python train.py --num_classes=6 --hidden_act="relu" --positions="sincos" --loss="cross_entropy" --init="kaiming_normal" --shampoo_beta=0.95
Rows from block 4 of a small image classifier, named by matrix and row number. Rows with one number belong to one neuron. Each number is 128 + 32 x the weight over its row's rms, rounded and kept within 0 to 255. All counts start at 0.
After each neuron's rows are labels from the 100 images, of 14848, where the neuron reaches its highest value: "patch colour" is the nearest of a few named colours to the mean colour under the peak; "strongest on" is what is common among them. Only what is clearly more common there than usual is listed. The data: simulated grey scan slices of phantoms with and without marks.
# fc1: MLP up (model.blocks.4.mlp.fc1.weight, 960x160), inputs 0-79
# fc2: MLP down (model.blocks.4.mlp.fc2.weight, 160x960, transposed), outputs 0-79

fc1.730 [144 139  91 117 117 163  72 162  91 140 157 182 138 183 121  97 115 135 163 151 173 133 185 125 137 151 118 102 198 109 104 129 110 127 173  96 121 173 104 140  62 133 187 108 165 158 205 164  77 118 159  66 165 116 170 162 148 137  89 109 106 103 103 174  68 120 168 130 193 150  99 111  81  82 112  69 132 119 113 125]
fc2.730 [137 140 133 181  87 192 171 127 101  73 141 138 148   3 136 162 107 122 152 134  85 116 150 147 154  90 134 127 125 138 156 126  93 128 100 128 102 110 170 128  94 159 112  67 155 116 111 133 107 116 117  94 154 154  75 154  83 122 168 148 169 142  94 132 170 112 120 107 152 159 156 154 116 172 141  85  94 145  80 143]
patch colour: grey
strongest on: limb

fc1.479 [120 135  95 110 108 175 123 126 139  91 116 181 138 128 108  98 167 177  98 101 111 136  74 145 135 126 115 118 114 185 104  94 137 149 127 106 161 145 128 186 120 118 118 145 159 170 115 136  85  65 106 135 106 128  94 103 177 127 107 146 158 195  98 103 137  71 135  28 152 113 149 182 129  87 116 140 133  76  69 158]
fc2.479 [118 156 133  74  39  94 138 135  95 111 115  75 101 165 123 100 111  88 127 101 122 134 115 167 198 124 103 148 200  95 175 182  97  95 154 118 134 145 139  93  92 130 131 115 120 155 128 131 133 133 173  95 112 131 112 141 141 105 148 170 115  95 182 145 182 169 123 146 151  96  96 114  25 100 133 131 151 119 129 125]
patch colour: black
strongest on: belly; noisy

fc1.566 [130  98  94 139  83 137  98 112 115 143 104 126  79 125 186 164  96 188 118 102 143 128 119 111 101 127 100 116 145 131 133 130 112 133 132 148 115 153  59 176 134 121 175 166 108 136 162 107  71 133  58 113 107  84  94 144  86  33 135 132 141  93  90  91 126 107 110  70  75  52 124 134 161 161 131 153 127 128 188 143]
fc2.566 [119 126 158 178 156  74  70 102  99 172 147  74 122 112 139 116  81 128 168 177 184 137 168 128 100 120 113  56 122 116 115  89 100 136 170 118 148 107 167 122 132 143  76 118 113 104 157 139 107 135 124 179 158 130 153 165 119 150  98 115  72 115  97 134 133 155 121  81 190 116 135 105 131  82 123 112  61  98  98 196]
patch colour: grey
strongest on: low contrast; chest

fc1.374 [154 128 102 175 110  48 173 144 178 154 146 139 148  62 102  97 111 144 100  76 124 144 144 115 110 112  74 167 113 159 121 152 191 106 179 156 117  89 155 128  94  90 135 165 158 153 120 129 143  67 102 138 145 137  79 145 127  94 101 184  99 139 101 140  82 133  67 143 107  94 176 149 156 135 144  51 115 149 123 140]
fc2.374 [100 121 136 171 199 161 116  93 100 124 145 113  98 133 142  58 109  92  84 102 158 109 121  91 177 151 151 124 159 117 129 139  95 110 102  76 137 108 140 157 122 126  66 121 122 181 105 117 176 192 133 138 191 167 193  79 170 144 129 100 152 125  85 202 110 159 142 144 145 117 104  59 143 107 129 132 163 147 148  41]
patch colour: grey
strongest on: head

fc1.665 [120 167 125 178 114 101 175 142 121 120 184 135 154  97  94 157  83 128  76 145 187 134 164 197 118 146 117 125 165 118 126 155 154 164  75 187 155  54  87 105 131 108 112 167 164 156  98 183 104  92 106 188 134 131 154 118 104 140  62 151 132 127 153 147 140 161 142  83 100 194 152 157  65 104 100 151 116 107  69 113]
fc2.665 [107  68 109 122 141  96  91  91 116 156 136 101 108 116 206 141 120 115 134  64 144 161 142 105 121 121 173 156 173 153 116 100 115 115 197  91  99  89 167 139 114 136 143 130 114  99 136  89 129 139  84 120 111 143 110 151 132 127 150 166 114  56 158 178 119 111  95 122 195  67  93 122 140 121 151 151 106 186 168 111]
patch colour: grey
strongest on: head

fc1.526 [114 117 135 146 130 132 161 138 134  31 202 210  82  90  85 184 134  99 156 182  89 188 152 151 108 113 164 152 138 121 111  70 121 157 188  97 140 121 124 110  57 123  82 133 123 136 111 170 133 178 158 140 118 128  94 177 155 130 136 155 128 142 125  57 131 186 168 154 152 145  96 179 130 159 129 127 136 117 178 156]
fc2.526 [146 189  87 156 124 121 123  84 139 127  82 164 125 145 122 144 124 135 148 144 155 150  98 107 109 119 139  83  98 100  59 127  88 157 177 126  59 125 143 162 171 157 117 122 127 155 114 110 144 107 170  90  97  96 231 124 183 125 105 146 114 116 175 156 113 117  81  96  89 139  97 152 101 128 139 153  71  57 138 106]
patch colour: black
strongest on: chest; dark spot; side: left half

fc1.109 [122 212 129  99 125 142  94 166 181 171 136  90 133 139 178 127 148 135 132 126 138 142 125 160 201 143 116 158 148 128  88 172 156 104 110 181 126  90 132 173 123 121 121  82 107 121 140  95 116  98  93 134 184 118  77 139  99 103  75 124  73 103 144 107  94 150 161 145 163 173 121 176 196  85 129 130 127 155 127 115]
fc2.109 [135 124 122 189  42 128 158  82 113  70 116 115 103 151 108 118 112 172 136  80 158 114 127  96 133 146 189 120 161 172 147 132 112 122 173  99  84 129 144 104 113 132 172 193 145  76 147 103 156 131 174 139 113 129 176  93 189 148 191 129 114 206 126 157 174 118 122  90 128 109 122  85  95 158 122 142 109 123  92  83]
patch colour: grey
strongest on: head; low contrast

fc1.708 [170 162 141 102  99 185 112  90  99  54 120 128  92 147  91 143 177 120 108 104  92  98 155 115 133 124 132 149  85  94 102 109 102 108 147 153 158  73 162 115 143 192 135 154 115  90  97 187 148 175  84 138 111 175 190 194 103 105  99 133 134 107 139 104 178 121 104  99 120  85 127 106 115 195  79 131 142 143  51 126]
fc2.708 [ 55  92 125 150  99 139 169 138 148 126  88 138 154 132 146  98 140 151 124 138 103 120 101 142  81 161 128 160 156  70 104 138 132 150 163  85 112 101 100 106  86 123 112 141  94 121  81 125  77 131 124 133  94 188  97  92 139 128 113  72  91 129 214 169 139 185 124 120 146 160 162 136  99  94  78 144  89 181  97 150]
patch colour: black
strongest on: noisy; limb

fc1.756 [190 116 100 123 128 115 185  83 124 156  72 117  99 150  78 140  79  66 125 158 140 108 100 111 174 151  94 151  56 108 122 114 118 159 124 121 111 159 117 108 123  81 120 113  72 104 120 115 105 132 160 135 102 154 170 142 115 188 157 172 101  48 134 117 135 122 122 121  99 122 124 177 140 195 128 136  90 102 117 145]
fc2.756 [151 113 121 134 131 107 139 188  78 132 110 143 110 137 154  98 141 106  79 110 109 132 139 108 130  92 131 108 154  78 154 105 107 100 156 104 100  76 112 134 162 180 106 161 140 159 132 116 114 136 168 105  93 151  62 121 123 163 187 173  93 141 189  74 145  97 143 125 157 167 164 129 155 169 159  98 158  92 140 134]
patch colour: black
strongest on: low contrast; noisy; dark spot

fc1.689 [119 145 166 197 119 149 162 115 142 102 105 143 107 160 145  97 104  51 203 163 153 143 161 123 179 111 135 178 109 153 166 115 133 128 151 138 147 102 114  73 129 164 130  97  75 147  51 147 128  69 174 113  95 135 130  70 148 147 199 142 162 107 135  84 127  98 110  78  96 174 110 148 163 117 148 141  89 138 135 137]
fc2.689 [ 90  93 185 107 111 140 142 132 100 176 182 150 141 127 124  66 106 127 122  81 134 122 185  89 134 131 110  68 132 104 124  91 159 146 123  87  84  94 115 151  87 174 120 134 183 125 156 152 125 147 150 142 135 226 141 146 186 116 158 136 123 145 147  87 145 138 194 154  92 110 101 139 187 121 190 120 155  94 130 139]
patch colour: black
strongest on: noisy; low contrast; streaks; belly

fc1.527 [104  97 150 101 162  84 153 142 151 135 118 139 191 164 136 140  79 149 113 127 116  88 121  83  68 124 132 124  99 153 133 200 122 112 122 161 174 120  97 154 119 117 172 149  97 173 122 143 120  91 122  55 114 147 122 137 154 140 161 118 133 127 139 193 155  92 104 160 126  68 100 144 121 109  55 132 153  84 183  81]
fc2.527 [165 183 121 137  43 139 101 103 124 151 149 101  50 155 124 118 173 102 164  62 126 112 126 104 151 125 124 124  86 115 159 118 161  95 171 152 133 110 206 141 145 180 161  84 137 133 149 106 150 203 133 158 145  84 212 138 122  96 109 156 132 114 144 113 152 112 175 102 152 150 135 127 116 142 112  79 121 125 144  59]
patch colour: grey
strongest on: limb

fc1.426 [172 149  91 128 196 134 124 181 143  75 160  86  64 153 151 103 123 140 151 120  80 124  61 152 107 136 142  84  89 123 123 117  99 174 137 146 118 125 160  76 146 130 114 155 116 104 158  85 147 109 164  94 207 110 129 138 155 173 164 111 114 157  95 110  48 128  42 120  74 123 129 141 129 185 119 142 142 130 101  57]
fc2.426 [146 134 208 151 187 120 115 122 155 137 138 124 121 103  92 101 204 181 118 130 137 156 127 158  95 176 140 147 112 157 115 101  92 104 168  93 156  90 155 166 140  99 136 152 118 116 158 167  72 166 118  77  99 158  93 134 115 185 133 152 144 110 145 135 105 106 116 143 108 159 151 115 169 151  90 122  82  57 115 133]
patch colour: black
strongest on: chest

fc1.500 [143 122 127 172 148 151  60 100 120 125  99 136 130 122 102 104  93 170  83 191 141  85 149 114 151 139  86 197 180 166 188 118 118  93  85 142 133 201 181 121  88  90 152 125 125  94 178 141 121  69 118 110  89 187 143 118 160 138  97  99 146 164 132 123 123  89 157 110 169 138 108 142  96 113 141 149 117  95  88  95]
fc2.500 [180  95  95 126  90 137 122 195 151 109 121  87 146 146 108 174 114 115 128 132  66 114  98 136 113 111 131 156 160 201  92 127  93 125 172 147 188 107 159 167  95 112 131 112  97 152 147  84 167 132 182 138 169  55  83 167  53 159 105  74 120 157 137 108 117 133 131 140 127 199  89 131 121 180 112 174 117 105 149 170]
patch colour: black
strongest on: noisy; low contrast

fc1.662 [112 142 145 111  86 127 122  81 117 131 106  81  85 185 192 156 139 127 127 123 104  89 116 108 131 208 145 159 127 174  91 110 124 103  99  73 131 120 113 150 124  96 163 126 147 166 140 148 119 179 120 147 154 144 150 171 110 107  42 168 119 139  68 128  88 151 157  80  47 171 123  99 155 156 145 102 143 164  87 156]
fc2.662 [ 88 125 153 174 127 164 134 107 112 144 168 131  93 103 150  91 100 106 122 104 171 133 141 136  88  97 118 151 154  72 116 188 177 130 176 141 163 128 127  84 141 165 139 158 103 102 137 107 115 139 107 142 164 178 124  65  87 156 103 156 168  68 149 183  84 148 158  96 120  75 115 127 147  69 147 188 156 139 152 150]
patch colour: black
strongest on: streaks; belly

fc1.711 [159 152 101 142 140 132 112 107  90 177 103 148  98 151 101  90  95 116 124  82 109 117 144  84 120 161 101 129 140 111 171  70 127 212 109  87 132 123 126 121 129 158 154 142 131 125 149 144 117 125 199 147  47 128 102 131 149 126 163  77 193 105 112 172 136 127 159 149 128  79 114 120  79 184 142  75  99 104 129 104]
fc2.711 [152 115  97 176 127 121 162 109 107 173 140 217 113 111 142 140 150 169 163 163 123 181 105  90 144  62 149 146 143 152 127 105 106 136 155 119 103 180  93 134 100 163 193 154 185 104  84 144 131 167 131  96 124 133 153 131 116 168 117 143 115 151 135 153 136 128 143 146 169 146 162 235 138 143 129 136  77 128 132 180]
patch colour: black
strongest on: noisy; low contrast

fc1.747 [118 137 116 172 193 136  86 136 148 133 106 103  86  95 129 119 113 119 103 157 110 174 147 129 136  88 161 125 181 143 134  82 102  81 175  66 119 157 131  48 166 105 138 106  60 112 100 159 128 111 140 193 133 156 126 178 142 152 116 118 130 105 125  99 180 128 106 130  96 114 134 120 162 122 103 150 168 141  87 134]
fc2.747 [101 131 140 106 107 138 111 151 140 163 133 158 176 134 119 107 145 196 122 125  85 145 128 116 158 142  73  95 138  87 151 213 163 172 146 157 122 155 153  79 110 140 152 112 113 152 142 155 155 200 196 121 139 137 131  76 126  94  84 132 120 179 120 206  66  65 121 155 181 108 146 162 103  88 203  61  73 124 117 118]
patch colour: grey
strongest on: chest; low contrast